{
  "image_size": 64,
  "translate": 0.12,
  "arch": "unet",
  "upsampling": "nearest_conv",
  "loss": "l1",
  "targets": "escape time",
  "optimizer": "ademamix",
  "beta2": 0.999,
  "eps": 1e-08,
  "alpha": 2,
  "warmup_steps": 2390
}
Rows from block 5 of a small model that predicts escape time at each pixel, named by matrix and row number. Each number is 128 + 24 x the weight over its row's rms, rounded and kept within 0 to 255. All counts start at 0.
Before each channel's rows are labels from the 100 images, of 14848, where the channel reaches its highest value: "responds to" is what is common among them; "peak at" is the part of the image that holds the peak. Only what is clearly more common there than usual is listed. The data: views of escape-time and Newton fractals.
# conv: 3x3 conv (model.mid.1.conv.weight, 128x128x3x3, each kernel summed), inputs 0-127

responds to: sine Julia set
peak at: centre
conv.66 [141 124 144 120 108 104 132 132 155 135 145 121 118 127 107 137 129 148  96 185 163 143 134 140 147 169 118 160 140 163 153 141 165 139 124 123 123 156 133 126  97 112 144 129 158 165 129 112 123 103  88 133 146 151 118 122 138 164 103 164  84 103 116  98 146 151 120 148 151  96 131 139 137 161 140 127 107 176 140 107  98 117 106 165 174 114 124 111 112 160  98 111 146 124 162 138 156 124 177 161 183 140 123 130 120 160 171 158  95 124 119 169 202 119 106 143 130 114 173 119 125  97 125 150 112 138 114 136]

responds to: Newton basins of five roots; burning ship
peak at: centre
conv.13 [126 112 160 110 115 124 127 145 136 124 117 109 140 121 125 126 128 117 101 146  91 171 170 165 137 122 155 135 153 136 122 119 100  97 108 105  93 122 111 141  96 118 109 105 113 148 105  74 146  96 132 127 121 131 148 149 106  87 120 104 173 142 118 184 106  76 113  94 137 144 141  84 103  78 118 135 112  88 120 151 131 118  90  97  86 106 116 108 130 110  74 157 101 121  96 117 120 118  83 116 121 129 114 134  79  93 140 131  80 120 119 142 145 121 136 147 127 125 128 204 122 135 133 134 129 136 136 157]

responds to: sine Julia set
peak at: centre
conv.52 [ 82 157 104 134 110 135 132 146 126 117 110 139 140 145 112 138  99 154 125 119 157  84 127 136 126 133 136 177 139 129 137 130 133 142 125 138 148 135 162 129 182 124 128 109 140 127 168 115 107 151  93  95  85 118  87 127 107 160 131 121 144 133 115 123 164 160 188  76 101 135 148 137 172 110 131 145 152 144  99 150 122 155 166 101 150 119 162 132 146 133 108 130 123 148 161 126 125 159 137 145 160 102 121 124  96 127 143 131 115 109 119 112 168  63  74 126 136 115  92  91 131 184  81 118 118 115 151 118]

responds to: sine Julia set
peak at: centre
conv.53 [115 117 162 111 103  94 182  96 165 117 140 121 128 101 134 145 109  97  84 102 120 111 166 128 131  85 127  89 119  88 135 125 114 165  99 129 123 119 138 113 110 118 149 135 131 119 157 115 137 121  82 133  94 119 107 141 145 146  69  74 124 113 146 163 145 131 124 149  87 150 183 155 128  84 128 180 131 136 178 142 104 125 146  92 139 126 109  71 136 110 133 110 135  96 129 143 132 126 116 154 138 126 135 131 150 145 177  91 140 141 129 122 132 119  90 137 141 124 125 152 162 148 144 121  93 117 103 159]

responds to: Newton basins of five roots
peak at: middle right
conv.81 [111 118 124 128 165  94 112  95 125 164  82 125 112  96  90 128  97 139 134 144 124 136 119 106 153 136 144 130  99 102 147 166 131 116 136 113 176 125 133 106 114 107 126 135 128 128 105 149 131 104 143 176 127 125  85 166 148  91 105 122 142 155 173 153 123  76 122 136  87 110  98  82  95 110 128  81 119 100 125 151  85 130 146 151 126 152 131  99 132 123 155 102 103 146 125 159 119 138 119 142 102 151 137  94 138 158 136 141 126 117 120 107 101 106  98  98 134 102 107  91 129 154 109 114 122  91  51 101]

responds to: Newton basins of three roots
peak at: centre
conv.4 [114 123 137 125 112 138 135 131 136 133 147 133 132 133 125 151 126  99 135 125 149 137 114 107 160 109  99 100 135  95 113 145 153 119 137 142 148 144 114 138 137 142 135 138 123 186 140  47 112 118 104 100 123 106 120 116  96 102 114 115 120 109 144  93 106 134 132 124 135 140 144 141 143 168 155 120 132  95 184 149 124 105 119 126 108 131 124 111  92 131  36 116 138 153 147 145 130 147 118 167 133 128 127 168 137 150 150 140  31 140 134 182 136 137 140 127 143 129 139 112 167 130 135 172 143 173 110 153]

responds to: Newton basins of three roots
peak at: centre
conv.65 [139 114 147 147 152 141 134 140 146 137 142 128 157 101 162 114 141 145 150 140 103 139 149 119 146 164 161 170 155 162 148 137 124 140  94 116 145 148 105 151  75 148 117 169 149 136 124 121 131 118 136 118 136 124 103 129 118  98 161 115  54 117 109  94  99 101  94 108 138 112  67 120  93  85 138 137  99  80  92 146 127 127 131 135 115 160 106 132 115 144 137 113 128 133  88 148 123 130 155 121 140 107 128 113 146 106 137 165 123 159  68 119 109 126 116  75  93 126 122 118 108  99  95 152 104  99  79 113]

responds to: Newton basins of five roots
peak at: bottom centre
conv.68 [130 154 164 150 116  89 154  99 149 108 113 118 135  87 170 150 107  94  86 130 120 141 171 164 100 111 118 145 113  80 123  97 145  89 106 109  89 147 150 134 129 133 114 126  75 114 132 150 104 123 156  82 110 133 149 125 101 150  97 148 146 127 109 210 146 131 139 115 111 115 179 111 106 103 169 150 118 162 139 149 127 114 135 126 130 114 104  90 116  91 139 140 147 133 137 153 126 117 123 122 123 101 133 134  73 106 114  79 118 128  78 146 125  91 121 137 118 134 126 156 104 126 115 150 140 126 116 139]

responds to: Newton basins of five roots; Newton basins of three roots
peak at: middle right
conv.29 [113 112 114 126 168 109 116  79 156 150 101 112 120 116  94 135 119 115 157 108 101 118 108 113 137  68 118 123 117  86 119 128 143 118 165 117 147 115 146 167 100 118 134  95 139 104 104 109 122 111 108 112 124 110 136 103 136  82 141 163 158 153 131 197 133 146 111 139 157 121 154 139 120 112 116 145 110 114 177 161 121 128  80  90 124  95 125  88 129 129 109 134 120 152  99  87 107 140 100 151 136 112 105  96 109 143 198 120  95 134 185 104 141 120 111 142 112 115 113 135 119 141 160  95 137 151 146 149]